config = dict(
    model='segmentation model',
    encoder_norm='layernorm',
    encoder_widths=[96, 192, 384],
    decoder_widths=[48, 96, 144, 192],
    decoder_block='basic',
    decoder_dropout=0.05,
    adamw_lr_other_params=0.001,
    weight_decay=0.0,
)
Rows from block 7 of the encoder of a small segmentation model, named by matrix and row number. Rows with one number belong to one neuron. Each number is 200 + 20 x the weight over its row's rms, rounded and kept within 0 to 999. All counts start at 0.
After each neuron's rows are labels from the 100 images, of 14976, where the neuron reaches its highest value: "responds to" is what is common among them. Only what is clearly more common there than usual is listed. The data: rendered scenes of coloured solids on a plain floor.
# fc1: MLP up (encoder.blocks.7.mlp.fc1.weight, 384x192), inputs 64-127
# fc2: MLP down (encoder.blocks.7.mlp.fc2.weight, 192x384, transposed), outputs 64-127

fc1.230,242,214,208,186,224,182,165,216,174,228,225,198,234,193,234,231,221,229,187,210,191,195,204,177,178,207,224,179,179,199,210,177,175,186,184,174,238,165,174,207,247,216,234,206,187,204,195,193,224,227,185,171,188,221,220,201,215,180,193,184,189,197,176,233
fc2.230,171,184,209,215,210,218,205,251,238,157,187,215,190,210,177,206,204,211,204,185,194,222,188,169,221,167,196,180,195,176,246,206,189,218,200,177,183,231,211,198,174,211,190,180,194,211,197,196,174,224,174,177,231,200,204,196,216,166,192,188,206,192,226,202
responds to: octahedron

fc1.244,178,202,213,194,159,193,204,164,190,220,221,211,204,199,187,198,180,190,194,215,197,247,185,201,185,201,180,184,191,239,209,223,225,228,176,180,196,178,220,232,206,214,188,227,211,210,199,216,203,168,216,179,151,191,212,228,188,226,191,186,178,218,202,216
fc2.244,187,195,194,213,205,179,214,212,224,169,191,215,196,202,173,202,176,218,200,206,205,206,192,220,210,190,204,151,214,210,221,203,219,211,197,174,220,213,178,191,233,233,217,189,219,240,204,196,188,177,180,203,236,230,209,200,216,215,247,186,208,185,167,245
responds to: grey object; its colour: grey

fc1.180,208,185,192,174,194,201,220,245,216,199,227,158,197,196,189,194,192,170,179,192,177,162,194,222,222,212,200,204,229,187,208,185,239,199,195,196,193,185,184,189,186,247,209,217,255,236,166,194,183,200,201,192,203,192,211,194,238,219,181,209,211,191,215,188
fc2.180,227,222,200,236,220,184,152,192,185,195,184,255,185,208,186,216,228,198,194,198,217,219,220,182,174,202,227,227,204,189,190,195,189,233,198,250,216,212,218,197,180,169,156,226,177,165,188,199,218,206,196,164,209,192,203,203,187,204,192,210,198,244,204,216
responds to: grey object; chain link

fc1.355,217,177,230,205,203,201,226,182,209,238,170,205,188,211,191,212,202,176,178,204,203,219,193,204,185,230,192,205,201,176,236,201,212,185,207,208,252,172,201,183,192,193,233,194,235,212,226,191,182,218,169,206,172,186,182,193,222,188,218,219,164,171,157,210
fc2.355,212,198,195,204,199,208,172,214,220,203,196,229,213,201,180,154,178,207,197,230,201,210,179,183,220,200,174,220,212,187,231,180,198,198,171,219,218,207,196,202,218,185,240,177,218,213,159,204,241,204,230,187,211,200,198,203,203,217,217,236,215,209,175,180
responds to: grey object; its colour: grey

fc1.278,214,195,189,148,208,209,224,204,211,203,166,179,197,216,212,205,181,183,199,230,184,159,223,173,177,185,182,201,236,196,176,189,198,191,193,197,208,212,179,170,166,198,200,206,183,170,167,233,230,181,225,219,180,222,225,220,191,179,206,269,220,191,167,189
fc2.278,220,209,186,210,166,219,216,212,197,212,237,193,208,182,199,209,199,202,187,181,207,225,176,209,189,233,221,191,210,240,199,216,191,158,190,205,203,216,225,183,208,224,201,217,214,253,232,168,149,198,206,223,172,194,209,245,161,209,207,159,211,200,169,218
responds to: light from behind the scene

fc1.307,212,171,181,190,203,200,203,215,196,200,176,184,200,205,213,212,172,222,199,174,169,213,209,200,201,183,237,195,219,206,199,182,208,145,231,212,174,200,210,214,214,184,192,189,209,168,195,189,219,150,213,202,171,209,237,172,199,187,205,186,187,181,227,216
fc2.307,216,187,211,221,234,156,208,181,186,186,199,177,206,209,170,177,239,203,205,181,193,199,220,243,225,220,210,190,198,215,195,227,179,220,209,199,220,163,173,181,205,225,227,228,198,209,194,211,206,203,189,188,194,244,174,207,196,225,178,190,180,179,189,180
responds to: tube; cube

fc1.58,184,206,202,172,224,190,211,211,178,182,229,191,197,199,165,184,177,191,220,173,197,193,185,231,207,189,179,230,227,163,207,201,164,190,198,181,170,205,235,184,192,224,225,225,206,216,226,220,196,189,183,192,178,233,196,205,216,211,210,190,196,182,199,179
fc2.58,211,236,231,210,200,181,186,199,202,213,191,180,203,165,181,214,205,168,176,210,223,192,205,187,141,227,211,184,186,203,194,241,195,203,239,200,250,176,212,205,191,183,195,252,204,215,197,164,223,190,200,212,195,186,236,184,228,188,199,203,184,202,202,197
responds to: tube; largest object: tube

fc1.33,189,206,178,198,203,231,205,220,216,211,193,178,180,231,182,212,210,185,197,210,194,185,189,202,178,227,208,196,235,204,180,223,203,207,204,221,196,218,217,186,207,178,200,224,196,157,203,224,218,199,185,228,170,195,162,165,172,175,215,170,197,198,185,240
fc2.33,192,216,173,200,225,169,175,186,181,155,201,217,201,186,196,184,205,182,208,211,227,173,210,223,208,202,193,180,221,193,197,215,208,221,215,198,231,177,179,238,192,209,170,220,185,221,225,195,237,211,201,220,194,225,191,176,212,199,220,199,209,198,199,206
responds to: light from behind the scene; octahedron

fc1.154,190,235,209,170,210,219,194,206,203,181,215,204,173,229,230,184,214,207,181,223,193,196,181,180,184,215,229,176,197,198,173,223,219,196,213,181,179,218,188,207,234,231,175,197,194,213,231,239,173,183,192,211,186,205,136,217,201,236,179,203,211,196,201,188
fc2.154,188,177,228,202,199,242,191,175,211,205,194,186,200,234,190,224,184,195,194,227,234,202,253,228,222,199,178,235,220,175,201,176,207,161,220,204,230,201,185,200,237,168,217,224,175,209,204,196,161,220,216,190,201,232,165,218,191,175,217,206,216,202,168,206
responds to: cylinder; cube; hexagonal prism

fc1.383,198,166,198,227,208,207,232,217,189,204,190,147,188,208,180,224,167,235,208,251,197,192,226,200,202,176,207,193,188,201,201,211,199,179,200,196,219,202,182,211,169,178,193,195,227,196,193,213,210,195,169,221,174,231,166,190,222,211,232,162,171,182,194,227
fc2.383,201,230,184,170,204,175,190,191,206,204,170,209,186,187,218,167,204,198,190,168,181,232,217,192,179,223,215,203,176,168,228,193,197,184,189,174,192,212,194,198,232,217,206,213,161,204,206,188,168,181,215,213,198,220,179,232,218,202,206,209,202,178,223,191
responds to: tube; cog

fc1.169,225,191,207,233,199,234,227,214,200,216,187,179,222,177,182,193,210,199,203,169,184,190,197,201,214,186,204,208,228,214,210,213,206,192,193,162,207,203,213,180,213,200,192,245,207,200,184,212,177,232,208,234,207,195,186,206,223,188,221,224,188,212,213,198
fc2.169,213,219,190,182,208,192,230,170,187,199,231,212,176,224,228,209,184,203,241,198,198,191,192,210,212,200,182,179,200,180,200,193,265,190,207,174,176,201,160,194,209,223,199,196,178,174,202,237,223,189,221,173,203,234,181,228,189,215,163,197,225,157,228,193
responds to: light from behind the scene; white object

fc1.214,163,211,198,195,193,213,177,175,208,195,189,238,188,231,196,216,202,218,194,224,211,194,203,157,159,195,207,175,192,151,208,188,195,210,201,187,197,193,186,205,189,187,152,193,186,205,204,218,180,203,239,224,217,204,170,191,214,202,173,199,215,237,202,189
fc2.214,171,201,223,190,206,216,174,205,196,203,204,229,226,169,194,188,184,192,211,212,204,207,175,202,169,231,209,192,219,202,218,189,203,194,227,192,229,236,208,190,181,173,217,197,213,195,221,205,206,177,218,202,197,239,196,168,171,212,201,210,212,170,207,211
responds to: jack

fc1.350,178,225,202,211,191,174,188,220,202,213,181,216,202,192,170,195,181,193,197,195,156,218,190,181,200,169,196,239,226,228,199,223,183,182,219,191,207,228,208,190,217,220,192,149,194,173,190,210,198,151,212,195,153,215,210,231,218,214,206,205,199,218,227,180
fc2.350,198,198,226,209,207,218,199,232,193,179,184,212,196,180,226,196,204,227,211,168,214,179,183,201,206,179,206,177,174,196,243,192,221,232,205,218,204,203,180,202,171,174,190,204,236,197,216,193,209,187,226,178,227,226,215,144,201,176,190,177,197,228,187,170
responds to: light from behind the scene

fc1.174,211,228,196,173,179,193,200,168,206,210,163,211,210,199,228,167,183,168,201,184,184,198,174,198,199,219,143,198,194,187,192,193,192,201,197,176,201,205,203,186,203,177,212,210,156,224,148,202,220,190,193,197,217,169,225,224,182,239,214,222,195,186,224,176
fc2.174,172,167,207,188,171,179,187,222,196,193,220,220,211,226,155,222,234,183,203,217,175,242,206,178,156,204,200,212,183,188,230,200,195,195,172,224,193,173,210,236,170,212,177,176,197,193,189,181,213,226,193,217,184,252,187,200,213,176,215,224,177,197,183,189
responds to: jack

fc1.145,228,177,199,216,206,186,209,207,187,188,221,220,189,186,227,210,163,205,174,192,170,190,222,187,195,178,203,207,218,182,227,201,212,206,187,176,235,209,206,184,208,196,190,202,196,204,179,234,250,175,187,183,185,225,208,184,244,231,214,205,166,183,213,221
fc2.145,201,197,234,230,153,175,183,226,183,179,207,226,187,197,159,207,150,218,201,189,178,196,176,221,226,186,201,216,212,179,178,219,195,228,158,190,180,171,230,197,214,193,194,145,210,226,216,184,191,189,216,202,185,203,208,207,201,194,218,192,204,235,206,202
responds to: octahedron

fc1.313,154,244,175,188,201,220,225,228,191,203,175,245,191,185,216,217,177,192,164,202,203,211,211,181,204,208,232,185,179,233,198,233,186,210,221,175,187,212,186,189,212,216,237,205,177,232,199,235,239,195,219,193,209,201,216,158,201,204,242,227,190,215,228,205
fc2.313,187,167,216,196,232,226,207,203,256,163,199,208,197,211,199,232,237,174,192,164,212,220,216,226,225,179,191,208,207,165,207,162,198,195,224,231,173,191,178,181,181,187,185,226,228,203,198,206,207,217,172,187,165,217,166,232,197,214,190,179,197,200,221,200
responds to: octahedron

fc1.80,214,237,181,214,189,175,215,206,227,162,208,169,161,212,195,222,183,207,223,188,198,207,200,227,186,209,192,202,202,193,213,170,184,190,202,196,193,183,170,205,184,225,162,178,198,215,199,188,184,175,159,188,169,218,211,205,215,219,204,198,200,180,191,211
fc2.80,221,209,247,172,207,203,186,176,189,206,183,183,211,163,187,225,222,202,193,212,183,218,195,196,188,189,208,244,194,202,205,183,171,166,237,199,204,177,202,171,202,194,166,227,189,177,209,197,208,143,182,204,235,208,184,167,213,193,192,170,152,203,188,180
responds to: tube; largest object: tube

fc1.142,200,217,235,203,182,209,172,186,201,217,196,190,177,230,224,199,204,208,195,213,189,205,200,169,191,203,214,208,211,209,194,209,205,232,179,195,218,221,200,199,206,245,212,170,205,189,203,146,171,225,179,192,209,176,198,211,175,190,213,204,208,148,180,199
fc2.142,207,184,204,181,203,224,193,229,217,191,206,230,216,219,212,219,202,186,221,203,195,177,213,210,210,183,140,209,188,212,204,198,185,203,181,152,234,215,193,207,179,198,197,218,210,207,221,176,175,198,173,197,218,204,211,184,193,172,211,153,214,202,226,245
responds to: octahedron

fc1.97,201,181,205,227,197,200,192,214,221,208,214,168,203,229,193,220,184,174,196,224,213,195,204,195,168,199,187,240,223,243,201,180,185,209,209,181,201,181,184,158,182,208,217,202,198,180,217,195,226,197,197,234,189,176,183,198,197,223,221,230,208,166,192,213
fc2.97,196,229,206,200,177,207,197,205,167,192,211,237,181,178,196,176,212,227,222,175,173,220,170,267,194,229,194,178,199,230,210,196,203,204,193,218,183,220,182,189,222,190,195,196,190,207,223,198,173,178,194,196,172,161,203,181,252,169,195,179,216,177,235,171
responds to: light from behind the scene

fc1.135,174,221,187,190,188,164,187,167,200,192,189,230,201,188,204,212,201,222,196,212,195,198,203,214,185,211,159,210,207,190,186,254,196,171,191,215,215,211,193,179,221,224,230,201,193,213,198,160,210,182,206,208,229,219,184,231,168,231,206,184,182,201,223,234
fc2.135,248,190,227,198,183,232,202,211,237,152,197,180,210,209,171,191,187,248,238,223,172,209,211,216,177,199,218,234,194,219,218,186,192,189,204,201,231,181,194,192,206,190,191,235,191,179,212,200,221,168,223,183,209,176,153,218,211,189,218,212,195,236,186,185
responds to: light from behind the scene

fc1.103,190,186,165,197,221,176,202,217,193,220,210,176,184,196,202,170,193,195,254,217,216,205,217,229,185,213,203,194,204,198,240,215,181,201,225,204,210,135,225,222,204,195,204,225,208,219,209,213,197,166,202,199,193,207,203,230,226,218,201,217,208,196,204,181
fc2.103,203,221,206,205,234,225,197,232,227,208,220,206,181,256,201,220,167,182,204,201,194,203,210,192,183,183,167,208,200,211,175,159,200,194,228,167,183,215,176,208,194,204,215,196,191,175,209,200,231,204,210,191,193,196,227,179,204,179,184,216,183,200,186,186
responds to: cylinder

fc1.112,236,192,180,210,148,204,183,183,179,175,178,201,186,231,191,191,208,212,217,245,207,215,194,194,207,167,175,175,231,210,195,204,205,182,207,184,151,209,227,188,232,190,211,148,196,156,172,226,188,229,218,206,209,213,209,215,199,217,202,205,190,229,188,203
fc2.112,168,210,213,177,197,225,164,229,213,207,215,187,194,176,195,197,168,211,197,202,166,197,196,178,162,203,221,203,170,189,195,202,225,188,209,204,218,192,194,208,218,216,181,217,171,227,213,218,165,190,171,208,188,187,201,215,230,185,249,166,175,187,203,196
responds to: tube